Rows from block 5 of the text decoder, named by matrix and row number. Rows with one number belong to one attention dimension. Each number is 128 + 32 x the weight over its row's rms, rounded and kept within 0 to 255. All counts start at 0. Numbers have three digits each. After the name is the row's rms in percent of the matrix's.
# q: attention query (decoder.blocks.5.attn.q.weight, 192x192), inputs 0-63
# k: attention key (decoder.blocks.5.attn.k.weight, 192x192), inputs 0-63
q.64 092:138110170142135121115164130128126105090154115145132152163071146175122079067157150144162109139139085121098159152093114158043140158125127172159129140066144128187081077164181090170167137145099095
k.64 095:093119065101078166146139125107112121166178104149096115101167127131125151062159152164132163164205091186132070126124108132130131092102227113098062138117124176108086116162122173145143119104160155
q.65 119:138086120124152095143066102160150192116088088097150132168133115130142157191129094132199068073075138099144109144133163178124198136092128126173172123159066112095127079036047134121139110149092139
k.65 100:116147189129155060163125111175170135156103156113118130133087131119135132064119114090137109074073154087127143183131130133135107112147066131118162127090081109139125141122118058120050170117109154
q.66 114:121147099143148095133117075144129167133087141160090126138154102077163125170120129120136118141140183141175066119154179058142182139173110140186119094157159140098160156115119099109155113146161131
k.66 122:117154167145117149150122137169094091119149150051110083093090119118134157092120158142124106128121128075142208143180110147129084169129071137138131082131107082138113116168106102125073143105099137
q.67 109:117158117188151100109144093145111137152094106191147047160124113096184145166156110143129139118085191117136117143106167088108154123180101114200077122123117129076149139125129108050109079145188108
k.67 121:100146151095131172114121115150066105146134158094092101111117146118087140147160116104129122125147152114120183141171092143108102125169051114167152103132110105144120115154142098152071129097098129
q.68 109:165121104125147113166209144142165177163147151109123146178138121085202114132124107159196086092050138070181124159122159166043130126132148098225172128124077121179127092091113111147140136125138173
k.68 093:147141114110167138161132095116127064215206124163144107099073134145113142073162129131166124177089128122143151112157137127083158158147080114102061126106091138130127118141145106117076125117071159
q.69 090:082131139154146196123080092155098120097174149157147163160135137141146171144129141158145170086110182074128130165118159173109187148181127155141143125202066142115125124096070120123081110090121164
k.69 092:153159126172163055154048095138104149118149090140046109146152149133135100106144176108053108087111152046129101171144096106135084183129066108156165075103086172117087153160086106150085150142105168
q.70 113:139120118075107071126093129152143136111111132144134136168110143146185155140143100129176095095036136041133186132110141155059165172166120097215192152130086100133101100060089157162068161135155169
k.70 095:117063175163176084143045068131142143160215130149095135138131140104142122088179152163172115104087125154133131160129125196118114132145087142077103106152085130120136121102072059130076170129120145
q.71 112:165188100138161099130143085147164158136121095131090115153123149077176153107133141144106066129095137058190108132107177091079179163138098116199139123126080122125141101123140112087135123229150156
k.71 118:160121140078147170114149121140023123094123163067094086116092154170094177093175139122144141132106109115153173176150098163109108118106063093160132128120087111162094136116077119129119130103079125
q.72 111:159151064132158074149101087168177208137108120153126084160185129101193117136105129112180081083050200059151115178130169127047133132137125124216157122160068116105128079075111098117102116185141164
k.72 104:113127171144165133160069123140078125100180185109120104103113142152114176086112146105131112139077092116139148158154090165096148136107033158170148136114054097168145146075089063121081190081123133
q.73 111:084120186121126110118065098172071155094128097103187138153112061117137109158146096168147131057093144148100096126120158163136177103096127149148196148138088139136111104024066110132081117154119107
k.73 103:104177110121148077174090117118212162174197136164160162101134138162126134113110116116153139079123154081085127174124127105141119165158115104117190094121068098127175134187154117095119169138095146
q.74 096:136163149083113127121156178118145164132136136124127158111183170182149095070137159154142111080110070078114151150130151136063147110104087106134156139091133150101082054156138138175116174153077120
k.74 088:122081086116195115173169108124166145139099097118124103147170135093116166105123160196139150133114073212172093116098118182115151095088157127112106113093126160116156093127126147146148142166175126
q.75 131:146107128131130149146147199125100094145147134152121137114124127182080160092120177120075151177217060158076141114097090080136063097108150142082073118122127140130172158221172151164199125083110114
k.75 121:134113092133101164141168150113105168057111105124143130177129127133110105208103133166103141098131120167145129103114164127124144110110191102145096159178187185083156093103149184104160097144182111
q.76 125:085107167113127113154100120124110185106128136087191132162095075125158126186160111096195129089109144129138175146148180161121164125118114144145191141161097133132118117037030089166082142137123178
k.76 125:120151113147140044156063120137237160142121112160177125121137077142130117114137174127144111118052160087096080132143109091152112138142123132114167135128104140131187113131111122122065198165118123
q.77 112:109122087143211112086115071165121169156074135127120149173163144073163124115106108112117112115120214132111078136140146112136165153144105076181113143165119128132157095083124125103140078141155115
k.77 115:130175155125131137084097122138095101109112114156069106136131137104079163068155111114174139164127131132114152165150149099116151132165057126152159110106106087147129135137083104190100140098087135
q.78 094:162184092140136144066123070139141160134126096145130116143115089077152147178096104076094113119122167151158071090127156136147136161161117111129115128155144129120178133106053094149091092166178115
k.78 099:130149176127146161102119164144060121120072153108112113107083136103136184085095086087174094116091139082114192130125107120107133163160076117148180073171111057145132099116140051097073154081065131
q.79 125:126142105146155099135102108133165167125076141159079136132141129129173147173135079139132139134083180122129108182138208080134136124160095133162132137150091101104142145128102085096128153141169158
k.79 131:128175192104140162100105089149091109119107108108135107112111155112084161084119133119159144149107127140068143129128105132122118139129035126124153095132079120173133144130133083117104163103074139
q.80 125:125084183167095134133102165078106080102185146122152127108084119151077151095128154096126149115191096182045142113111115126197077122078115145042097077118148136144108174149121162162146119096122109
k.80 125:147136112165103115124108156155191165105133133153155162147173114095126140179093103184082104117122133132176042135129155101099118090120163136114145138126191138067102130128139172102137090162127124
q.81 123:075126141147096190102112146120090092103175140116157168134103130144138123134153120111177110095137080150118174113084077152109170133066146137132183123159137136173095122105096148160133144128056107
k.81 119:132120072128115079178128137140159163180186139176137134151143085116178083112105157154116152114115161121141093135105134079127117140157162118127116120130139152124121152138147172125156125185182129
q.82 095:132094117142150055156105084149157189085117100141179135128123129130160144127118169136181129089122180128125195180097171116099158102177118131150127152148120173138157100114079097135087110149142179
k.82 099:183149156122183063135073139159120131089156135129176116102120145086209100120120105157092091103036131088140117162144136113157140161119101123167117150171087140180107120099068008112057136149153138
q.83 110:103146097149151121127123073148161169067087124101117160120092098102183121201133103067201098128077190164138128138139144098173193164142098100169146123178152148136134141130107113042142100145189164
k.83 099:111154168134138114176136125174134157142130141147066121085075155120131147101093128096141131077095172059082159121127090091158098124143121140068168105139083090173135171092146083171080157150100197
q.84 108:166159065096115121111168183157148108167106151162102083097162152118150132068114116157130104158151078076141094100115093155117108145161181162153099113077153188086149158164168120137108126095141161
k.84 097:170065100153146208115173129134059129143109099130079118120091149179145138102149194171163204188196126153170148109124150163136102123103127096113047149134145125115081098163134191125135088102153121
q.85 077:156116135124089231067118161129108118140152166103135143107180134142133128115142133099115059149107094110121119096118137107132112132147165058180139095157098111104158094164173145091187136113091099
k.85 084:111127100140095194146165149139109089131123116123111140126091094137088123140165094092124149125151155153156147067101109144115076107095140131081003174131138126114098118155115201168144075112129143
q.86 100:131118032125155093151171092154161122162055179134075097172205165117160083039134093171173096171081188112171128165077106129087112132122167091176169149076118095165132134142154134139117151145126150
k.86 103:157097178081139163110119158121089094130142138118093109124150147166119138138120124178117154197137082193113203110107107193094133126109135072102125109155132153128082119079091131122121142131159130
q.87 113:154175091150182143143116081143161141133071139144112145127130093085144127168122092125097108157154186110123116146139185096158166141154104121149139143153141083055172137125156103059191101113163159
k.87 111:116156183143130168114099141133085126085129125074100119112095147088062132112134112108122109169145159102122205124133114098108130126118115122116136137120109088152121137079097165125113131049090151
q.88 119:150102161164100123119153175054136097132124131154145144112090113147050096134132134119075172143188134191120121117148120097198093123149143133060062107075149159137150177166183143101182123077106087
k.88 098:153148079186068144116147125123145172081122169075147120183096131108169109177114086107118130096216137136136091081182102121171129127132147122183129149114161073069106179096184147144204081139105099
q.89 100:119139128139133176119104124135120081126107117179067175105119095099089161158160131094084113165118180169153084130171119112191118115154099144140075145136160126148175140151116106082126056132144106
k.89 099:116194213113142155177160175124119128130088116096142096102096152135095174177153035095169129157151154050138172151134129087150110138136138121125160153134136089128111181080151094147108113122110122
q.90 095:164157071142148126148102118185149109151072132162104139165171083116164094092118118175124050166090181093138081159096155113108131166163146114132113108174106113155130136148137146093099117117146093
k.90 097:135135142098159164132086151121049174154158111114071144135101141105132105061113130096145137145113171128135167165128139125165111135143045082138146104080120137113085126148091086109060091092069159
q.91 108:148137115164158074107093069135116206130089153158122109117123104108171132148108118103152125155099187135142092146074184131128209118140103154169145128145103096088123088104065136091103158147177144
k.91 111:120146189116180120138120089138109132078136143062103098135096144133096139074176127064129091122089142109118167155143118144136142156173054157138158102096108163147130121136095064139091109094112125
q.92 105:117138109126125122133138188145124135114214085102147130111155114106108091081108155144188170138162063117115164124153098164121113116090104185085145144126107135158135125155125152224120118108055115
k.92 100:163121096118124131164138075120169171189130114149141135155175100140157125119091145149100132130127123148152132120123112083100180141093172149135111128161141173163149151121093185149173111108157153
q.93 100:131121076120192098089130069121208150191095142147118121142167143117149112173095128135108161169117208119145127098150138109134125101169122101147126139105137113082160112137134117066110140135180147
k.93 106:155169186102126127135094117088089156073101112095134107131124157102150108139145094145175093183153141125130174148185137139167091151135084094091115103086133053145156108146095090155088179097102129
q.94 089:118113092100119148110163101119142169120114058088109163157119090156155135172138068095133128097031080105110140182089142154097203135126086116174137129163131094129102128096143087090145163175163127
k.94 088:098142105094178067150147117144159111172168135142144123145109103141109115041153091101115147105128082131104104162115155142104095177129148125077169137185111134129134106126116118168192105112070169
q.95 100:112144133145157109103110095134091127101164141094134152116087094090126080210192092146167166107129174191122110106170182159140151135145142174156134086153131161160122140081073128133121044182169132
k.95 096:181191115137066144115134086099131157133120160117140185081085142113159169110161129088153083065078120087119119198112059102042148140186079148096213155139074102153096124148169086102077095139115152
q.96 111:181138148121101165143120093152092089104118180096124130129135102127081164173159125096132125179145133109096181169161107167111079170142114122122136165139105132142129150087157127133194109130120142
k.96 110:096178086132137102124111138201138123078125166097132173183139100106201104150158061172124138090126189131140128103170186104105113088130127152160181101112146113085154160124093109154114069117171124
q.97 100:150131091140105136101176084076166159155129115157107142132160114114197091153111148177113104119121135063173077100079107147115138120135137159109122136100107113097107093159159115068128123136202113
k.97 091:164066125115211135134141140090114141146090102168090089084102141129136195109124165147154112161091118125101147122151105091148086177114123107063146146125162158132124103114104133080121167131076168
q.98 082:137138153108132157144101107194103126192075177104111089137167129144100103159139145104141121115106138067138174172131170103075123175161154153152129162124122120171136146124184130142190195063131125
k.98 085:091137090173112084166056159160161103103102119083166185206129080153166074133143123130126120088138160141089110072129131109138138162095144177165128137126149098099101128095079156128138123096138070
q.99 090:170123127168120109092149127157199201158133105166130135087092107134168114165105126135125161144108131159097132147100089142133137117114105156108127110135108127099104102155110108086097122123149108
k.99 088:180118185130122112124158206137109102124093160098065103142145146123193106157128127097127111179113104103110170129107086053143122194112143128168099100119122139101156093085151123128094209124122167
q.100 094:125160111135125092122134158099145121079075125098120128154094153116109162139180112133132202067134145162097109104121120150089113117083161133154159084125143123116120188119092148151142101125117125
k.100 083:132110083142150156095162128119110064181169115113152210090094087133007156085148121157152125123097154067144086119114179154084116094135048216117112136125092123143149147144157168123157111150125144
q.101 108:089121126135130116118153148109167161134094105147151173130152159177130121133094150124157126139139083128120094106108155130147161074140124160141130095117146138067155122128096128111118119190148151
k.101 121:143090173136131178088141160091104083145135070125081128054108136173082143094143179132155143165143132106110162155114130135127117167092129151122102120141103117160125101144158142131129169123102179
q.102 097:171142104122140151159113089134099121199165141107135126148128073123101187166141134097081143088129118128121162173169107107125102163186150118146140107162143132182180134131149139187182154082114167
k.102 096:057184151154090083136124115162153143104101145057157148202129137097165152147183113156109123110117151163172038093143135106145109099132117128129154082083118142058128142141097133114139110144177105
q.103 081:094143133137153085118084106106108071118124137067124130167160098148144152068173125082181125125109122140128115067147197113133117188114097106130142142144127111095088122101129120166167141131103096
k.103 075:069111102108144150151154160130074147208142143138141127120123121179051143096172122124139194115160057129087058166122113183139129114106149148113123165104142115130134112149163158167120101069106109
q.104 111:091116128127142118120118118167087081087144115114156117138124127113116156117159097107138149121128151167074171131155204099138062135134125136127163152121095144139092101103097139168169111116057128
k.104 112:063178085147104081107138128167148126161154154099112144153137121099079093156194096121116153106160131194153093101147138187090140061133079108127148148124168120102155188087091176134178038113200131
q.105 082:094091124140136163087143117117106178131110115146124082119193112144130064123121165081144113116126106161124162183092100200159137170174148162111093128157118104139130117132095164149099199159223203
k.105 088:155091157156131133127100132158206194053129116123125141150115097122212150134134039166099129062092143145120109104203111078104168131146130171159132110099158135132100098150068129167125169115124168
q.106 078:138127118076151140147174127189117160066178169131135129129124172130177126100161168140079151141134118171159153089108156149121114133146127140154117128132148134152052089114151118120133078163080069
k.106 071:097118107095187129110104167126068117157092105119137113165194106129100146105108162114161170126132091108163094135197103143160096116104125105108080092116092104106147138135179120168093080110153150
q.107 078:128153134178119122158122123096141129104155116096113167123076161089117158162142139101130152152133173154119159182072150121133078173183123081114121102120128126161145096091153117137085086110136081
k.107 073:092167133112073130144220112101129124162114138082214125113141171100170075150145132131131145071180136129163095097140102135145098184104141091135143174083134101119113146091188147170150109148162137
q.108 114:101171093136133098110102155136117062109173141077145096120116142110084159121120125096133155169161140162103181107185160118125110187137130126113109136117112145171139175109086134163147161112042151
k.108 100:073094130161094082138128134153130113130156117104155144161179101089152098125201091117094099100146131136112042076168120176133116087137081149127150094113146087093143185152138152180120103094159057
q.109 094:088185084105139099131145139185150122084146117129111194174090154122135110099155125137098099096106101178150150117142193080154121097141170114148096123151126147104159145086109104092169083177143065
k.109 091:109113168139114184143154099182088102188129080100069131128106073100127144126121120104191095130116130166145126121124124205157099104153130118166083116079109110121152168176125136125173110118132131
q.110 079:146179128152200118129100130160087110083138112085141158081034159080130204156148085112086111069111145102106149125120158106132165116175155117094136146152113115190209135131082106131118075143144090
k.110 075:074151121146137125139231128114086107222141118077075121148129129147052133136145099138133129098177139150144118134125103151106128110122105132129134188118158111181171176205121114152132096138108166
q.111 074:158066154145130135158129065118172151255124156072181151073122106108164093154120139129057179099139129084145150130110086093077124072137126135119059120142092066122130070172112118157167148128051121
k.111 076:132183145160136149136109131194036092117134095126143068103134125161092121121065095124132148087099098164144120065129123101143177176124157112157093129165160107059108138103105128176146167141115132
q.112 097:056125133148141145147090155171132078089112167103150167124062147067080158139175107134107136119133130191104165121179171115171103080108126083161146159102161110137136152109069128163166078096097130
k.112 103:091181097094123128125146107167111104184148170120135128178104157138091116125127157095138144137147126140087087082121121166102115100128127141057098159133114133096099153152058184157128062108183120
q.113 091:152131111125114097140156165106204160123119144167154157148161155177176121075097114189141125093133114109143061104091151143132085103086111123101109162134134123137082114131075113088093126149162138
k.113 090:185138144106163197092125097069115104107134133153145140088132114154109155176134191099120140153104113087175183154125107094152120157097113112117115102174080118153141074105127134096133204166130172
q.114 105:103123122170149070091194175168164144098113133131158166109107157125167098077129156117151111125095117182151084101103125130124148047084153120150165153110161135084081132145061145117094139157148163
k.114 100:128096155091151157147128115091095104118119188140108105065119084192088169115117187129112126149065108122139151118117128139097139116098145172054100129117131131169114124146102156113144137144101149
q.115 090:185122093164127131141140156108161156143141085231107132163165085161168142113145156122098146187148135134183092153144074086142127121090102133162084161165132094119063146091149128130063114154186125
k.115 089:140118159107161166132168119092075075156154078171068115134110151115131171109107141085152139182104102077130171157072089115129101109120178145123132129144113090146156121124173155101155110087098146
q.116 080:132136124142162181135169173155111119129082122185115135127144140169131049124118157165114154194168093115183136096173164192153104140108144110128122094077166067130131119121146115150070126170172135
k.116 081:157062159083161161127148091066070138126123135140134131150167099059087109130083149147234122190132101126124121145110139158130116066078134112148171114107098173126106052110099118127105165102097135
q.117 113:144095130170095107105163131085141183145148099204104140127164110173145115161109141149137139156138089074159094147137108128104158113130128123137148105153126099123132132183147155098121135148167105
k.117 118:171112195107124142108139145088142142125069100159144082094052144163142165108086159126138112157121130102150158141142107076176140154093189122127136120143146133111132058121164114091110177094055169
q.118 079:137109074134117206099132152114133155149092110177138163151188163144142148139135131155158126111102109086167032120117138087168150142055084154059075103072124119083101147110143128127132124158163079
k.118 077:139119135112120163162103136081152087152134168166098111097102132118086108155188168105175062156067121150151135123092125136107131130162159089134138151167095102153140069101129127049131116140093139
q.119 103:132113092149112137093160129133156168102059120113113117156160134139225126153146141151131115127101083143128098070109123130130134110099155121102154068122116079094132126085078154084095133153148160
k.119 099:149081166119144205129178113137137169121103130141156136071151108168099128161103192116067168155109092076140172146133133121104112132122177171091116134121142173148133139077102173127146221150053180
q.120 094:078151078121124117138073118150102079088128172047148202185131145093139139074147098092118096102146158176063128117150149099115143161183127127171131167104134125131104166109065102114110080106123119
k.120 092:094142125108155140102119142124086129158125110109157201140147140170090108147117117141128184092166127162129098142068111181121110087122121151142101147125116142156102188131091112164104110109173145
q.121 078:121086154125167124140118142095137124159092127105128132150085117095104180189125112072088126131142148147125121138130154107104134133153127101066154167155156095112112147136158150154147116133108175
k.121 092:121128135166098029133081110129126141123099147065125106211139135086151137102137051104102140116163227137112073102107119138140132160082144108129138147128125112124092182138188156173121087123146154
q.122 082:084153152111146121134142127184119115137149133119141142116067117166124159168109140097183057130095157075123141187159116059143116194145129114120150167176096100141125121120137101150133094107153096
k.122 084:147120099061144089085165137125152124147165182074085118096162137117133069124113114091099087156111092132167064159083125168105155110132166176120106145188134123112124178194188178106146105122099096
q.123 094:178089117134092139074144128059151138156108125159088074064133099124149084165085159166090118129079148084175104151112111127155175132135148134144155111110151105067108102088119117116131167155190142
k.123 086:192118146122142125144159162108116063140130095172057118136120090125145125135096188074118103184071154106153206169115120104136130214148155111124101111118128110104136153103127117083050184098062174
q.124 080:177112082123090161147119103102138120175169084121148139115083077141111115115143133147093098148174151088104129157149117189130139116125099124106119122155063096144110119111188121138136126125093088
k.124 080:136097090095121106185170097103115115134069156149139128062166163097154122112183122128144193149128122134121130129152083134187165125142043123087126180103098140092109169113103140121139117210123161
q.125 098:102124120085150150141116093162063124064132152096129095186050194168105170099188116123103133124091128150088136082136171155104178109112194127111143138159166164151100168101112091094139059141085118
k.125 093:093168141175158096072111055162174137161183069059127168129162136137055115149155106149118144026175129137152120168097123153121096113138098130107087123122113142143138150141061141132135137133213123
q.126 094:149090153091134166174103056089124117178160112148103099139147073083127149160154100081118112130154162075089177167127122134138116140160149145099133131133141106159146138124121125154140149116101119
k.126 082:110141119137091093140126184141163165106148137094193117228187156103172125118120109147164125165184207144089108078073157125140169103106155122136128186112110098136087129171123125088117096076080111
q.127 090:165095174131120125101142163086168098172125125178067090113171115142139074183095160132128166146104095046131138132116136163147076130147138122130046097124119098135145080161163094116119132175178147
k.127 091:165101162112132142146114155116127082087123137114125096079168104105175100122152123105105093111113183108090176117188134130099099180141202096114123117082116139107075154098110086069124156138143156
q.128 103:159098127126132141120165094118171176161113121179105094081187117151155056132103164164177132149160122065119097145090045144131198131130101164168115122091109143097124097168104129139107150126209135
k.128 101:141093177108153116094137158100094145081084102183117136064099125117183135182074129117119096183107114106090163167104135064101160171079148116118140147118158131085153095158122144093088182112119186
q.129 077:177119118158151097139154136124132103173153160149074164159116118083131119153125192117137074131153140059081085145110151055122087172158083105167153128168098167095112081129171089147109189160146127
k.129 073:104097102126113172158081106110119144186069124210076164144179113169114163186150130119111091122159095171113138166097091163142123163166169108139068149143172129091184116135172202122134137138175128
q.130 113:131069118125102127087140163106136173132111094145123161109144137161136111127119128169142129126135148107171081088091118092136173049113171162149110134124100106098135163167116138114093147169156122
k.130 108:182090193086118159119168199073087169109088132179095106052077119140153161111136170130125087173095122083137162134113108067119151156114212136112108153144153186134126096172132143132128157153113156
q.131 093:090132157135183116130132148192130087096122163128150160160074156101086158128091116104101119116103122169089147056112178138067111121110141100091170158129165155159148176112127133085149115128119145
k.131 090:103121148191079085159090059135139177158191151070115181153162070130154101125135086110149148104057119132071114111112099179146112138132089159135061148146120097141091160130131141122112109102182130
q.132 107:104180149103134107155064103146064071090095163082148125169120155085087143156150129126121138125153131125098147158159152177142081150115098151135120155127125145144089111081110148181162079135101104
k.132 114:101140068125103121125113083146117116153163160061160164172159126141080109108162085102112198077105141183107066095129122180143127043161060142104098125099135122096104170120116136119170069101161072
q.133 092:105129153069081123062149120123139158126127046130126111147140120108154109140128119155092094107129062113178125057123142093161157108126138103124144145096125105105106174090153151129083139130139131
k.133 088:193135180113092171105143176135123106194163145161126133072048149155107120133133189070140133161143091109117141167097138181158124132118083157128102138113107175144127108179167139096130175116097132
q.134 076:167091179117115125119110111146117140109085141130128086100190085100149131177137161110175134087120137079093202136102132156160117134178184126119111103145109149144077129130158175140124192133091139
k.134 077:112173128189119065133156084146070163100106113127173146178174095059185148119128114195100140087158110198145112120146128123162123176119160055101119184122130083093103109091098133171096152139188079
q.135 091:115138156070120128114099142159083095096098142106136154122101134110170165153178096106134125096124116134083113110142164149100141117122149147105105126112166184117124156128118155139125078091136143
k.135 082:109148101131134125074122093136133143128161150125155182170154138122070125100135171130129128064145124122125049117103153164099127081184053098124157100135128123130084132141158135139168077122079081
q.136 093:133080130133166161124116070122095200157111139155133107136157090110105132134098194205155123138179148114114134132142093171077164101160107159073133078102077094103168098167155135100089192087106141
k.136 091:142134117148153125129063106111129192077146099157160103162160102055182116123115148132142158084101138181109117117100129061081105132156179092168103112150145124072131136102062150153112131116116141
q.137 075:143102110151171083114091179173148140117162149119131099109108156122162147074116108114152093158137102217135128074157176185114132152099126054127139148163156104098119157046070136173136123154064121
k.137 076:094104102153086099132108075200132170149101146122147145093133142126138121137191130091167153109087128103113091153132112135073153102154175099112145149138127106138122203121158111194137137100146124
q.138 095:152180164074078133172104112136102130126133139132126093124099133126050138112187147111104140144134117144129173115185162143138083153143143109081104113148113143153093140123108134139182120116094156
k.138 085:102094092160103077148060076172143132102142157083181112207136110083151082125145077122106150090138133064102066132146134101139111082129119108167147152086151151117127188112108143149120063102173133
q.139 090:119099108151166122118164161172182161107101123140102163114141134143172107109094114199132144090139095112152084112113166129095123105050140138169094080142159131113127126132073144089098154158110123
k.139 089:179104114156169144128162109070100120129104106184098060048094106147128151141084150112088129178103073117119170113117083119164092130097114131119143119148088141169151072093112089114103152099099110
q.140 090:077173125129165049090141143145149085120135176071126127123107166085149153118158141115140096128126174174094187109150173108090112121080158069126133115123132120107132141077079118153151151170156117
k.140 080:088111100077151174128126155114182112102167173073134169143121141166055094129186160111195144102117090133143134126103104172125118102148092151075162120125156046183153126171123160192120094098154131
q.141 096:120098082145176110144094075146066107086102146054162142108106102082057145179146105089107131170144149097111190115182114115177092198130130098155125130142117082160115161141106142154151125162101130
k.141 084:059153098065065089141124106175156125103170178117137136181132152111171100144096097104092135114159167139099041090137152157128066127150158151164121137124118133113148194146130162180161097176136104
q.142 083:152122150167129151171043067116122112157109089086115114147093130087151131183139062086147128099105150141103164193117077133084116209197188131096197128136118137165060098159134139138166132108087183
k.142 079:127100135140099119089107090172142159114123176103093144168187169081157121101103100098040132076113134168108106094140185118132091138143132136124149114120131111193128148168112099211198099145101139
q.143 112:124151135124127125174117140151114085112131117096121106137138115106074143111149083147108116105102149125057188102182133141106077133123141117069127110132126155166106131064107149154160146106091123
k.143 112:050152113181078093089129113199156145136172133112159146154181132124148111163139106161131167119149129148132066093148155160127157066154096186122105122182158107132135158091113160166165080100103091
q.144 093:172181098138118125083122147152185121167039158140095156104121169110164097097211144143172104158094188150111097128115117078073101132118138124103169175104111136139143129117172142099152068113165169
k.144 107:184181128157125155089166133126161176096125124093136164183078134135125174138095065079119147077078076122142166135081093087160128082135146136145218119182143137162145176132135150139179100169108123
q.145 103:137138091151121140097099114127145128087118125154112116146110168134192130129163155168162113184074160176155157110138152066087140132125142112162128168110118150141125126119104122078112067129131105
k.145 122:107125107113106165129186194135188109099184166096092163166061175107081155122136083142160162141132112132082166138091120123123128132118087144115191143204152111096145171138157133160186117133098153
q.146 104:094115148141135131120168113129211145138083136102110133116134132090111186132151089092107101184120133097092180073119128091116126108144146142051119171149166144143183174121136141129157097139174163
k.146 101:165152165113068160097090081132121169092068109094148119169123126118157143160112105163112100095137141119093164086164129132146145115128165124200151127131106110135156102126109123156085161067177102
q.147 098:143079115155161137104107080141023122117158115128173081123158098105126073109135137127144090082106125112105102148151153144174176144051069139187132120107092157149138166126078122153166170165090131
k.147 099:088098057053166109142128161119129082204125133163116124151068211172149095081132152161217178164133053126182102105038144166135107141121118092143086103112164125089117177124139170115124155177136112
q.148 094:115079116095119144182104129135119132109196096157171159078142148147051175112150153100128144153112140080106192153171072139116115104157064122133117094149112111185092106137089136194099114169133153
k.148 104:108081141151128112152115079123104120146128098181117138079162084119092068133139153177131118097148109122136124140106162152111125127173180126131050124080112148129142095152051102126127148074187142
q.149 101:130124061099116101115130088152124082099128156146143102144166112146170070140161157154167133124102156139185087091158129135104135143122088107124115164100141178174121106160107093147146116156118124
k.149 106:118125114112152167119193138135126126124135171145100157145104221156093197122135112117180166177109074158163123160112107151122184113132080140107171116190147126101164198197217162134153103149128112
q.150 098:121087147130169150172065106140115071149198097126057180109141142150080169128091170088135164117092108097088173156119094153145122170130092107130123140147110099147112113174077113200090130098121145
k.150 109:149096167141137077131092101157129095170107063154142047079161120141118061113151181126113125116160139128128094146121175134112107079126181154143071103077115187133085113099118112104127145076149123
q.151 101:103105152151182151172149137085133091164134130138150094048152071189082138169124138083059201132141122111133177157147093144158144130139104149086118062151154104175117144150124089162112175118094140
k.151 115:131136105153138101141122090134095109141092068158131117128156101123156058127136159167135102149095117113130040135139149143105106153122149119152042128088145125136129081084092126150115174053210112
q.152 098:150154034123098102110124151131156145173109144149098127148150148134130098085199154153205132136113126094157099146146125067098146084110189127183131129134107193104107105095146092144141076162135136
k.152 107:158149093127144208061185155077152100090126163101100154146082169157082180098129096127173140162102106108174116117108095103118134126099117130104161138179158120114169180155142106147120130127097113
q.153 113:109103076104130127159110085129161105142151098136129100094129082153124160078107158142136173126114091076108202133141109146121119141133040106154147134154112099167081134188138154181110150145110116
k.153 117:194095083137150069148114130105148144171119088148132086118146121170159107152100155117124154137088079139195079135123146114141132103148159153133103130093123127127089074142097072128127149095191125
q.154 096:122138132167099153120154118143144069134120121121118103122122126100120188165188121061133068175157141142113128095136142085082160088114120176107164147121141152173125141079123065091142110192111113
k.154 100:149144114082158192124196162118151153117136146089139146187098162128177164144142059117139172114113088150099187089125099119046157126077123155143200151164155122064172150148127127121123113163075149
q.155 089:113097126131127114155106138089092123177139111162180147074175110146114154136136182057097158144082107075129159153182146151145084108114086113128162087157140203135127127093095149155134108159141098
k.155 100:081116098144180140094133122145048075167183073226119105113105128155107089075093188202124107164111073120190098115114176168098155097129086111094063156099170151146147130130135106161176162127133114
q.156 088:129180090121163124117125097181138104139159126126101086157168114144123134117135156143183104139090135167131097102164091145117177084154109093227165161121110142123128067129105083152138056099138105
k.156 088:108123087104122185123159138121124123133151151168083086092122135166053162136116142095152161078134089141092168111148120124142125148135081147106132084153142119114094155182156149092162137123074164
q.157 086:121111122140078130131153121138102082085138171057117168112084153115098052195149104117144094129133159161156113154094127074082159081092152196109155145027146186142151155148143115132103107078173114
k.157 097:129144115123101158138100152119178152064124137120112123099119127112121124118092073101133140132130148086112158105130099121183122126120092129119157180201158134062194164133124136122104138141113189
q.158 081:122151132109076128111187126133170073157147104096126086117129154110128151124170131114099114127093160152128170129158130127119104117155160178096120146143173123118143140141208113107168130046116092
k.158 091:199156137141100124085133114170138163105128130095166141119134097138179120123110051158133090072124143167121153120101140040141172086138104145132170104157080137051168100109110073128122168163165102
q.159 099:111153075090093088109108109143134070173124147138089087137125151122140108105131142178161128137099181130169126160154149108100099107116143169146130156143145140145103151195106134166115116130069138
k.159 102:144135055118120189076166174101221133107203138152118135157154201111085170116144063140144153158099116135144115144077092094105132139130111144103186075187192150077167142148224108167153125168089184
q.160 094:128104131177161072128106077177144146158133176128150050120151097114139134193070140089131095147086127106131088143123142162155167053108126113158118106178154135124145107056117110118155063101112168
k.160 095:053114107074112130109095064194081080144091152113157141099094113158179096087121088115124159157113119169112146087131128111187145103169096099111026101130146088089136166200122216120166157114134089
q.161 104:117101149130127158160096135180066139144147095157163166118207100129069113130108099100090163106111109109101134192129114178146128136112104137159098138125108104126123095154107167195160139091137134
k.161 116:117117124107175039171119116112089122121097113149138116067133147172131126100119202180121096162125145126155069139134131160100098127169143119116057110076152167147077119110097126120115151111160142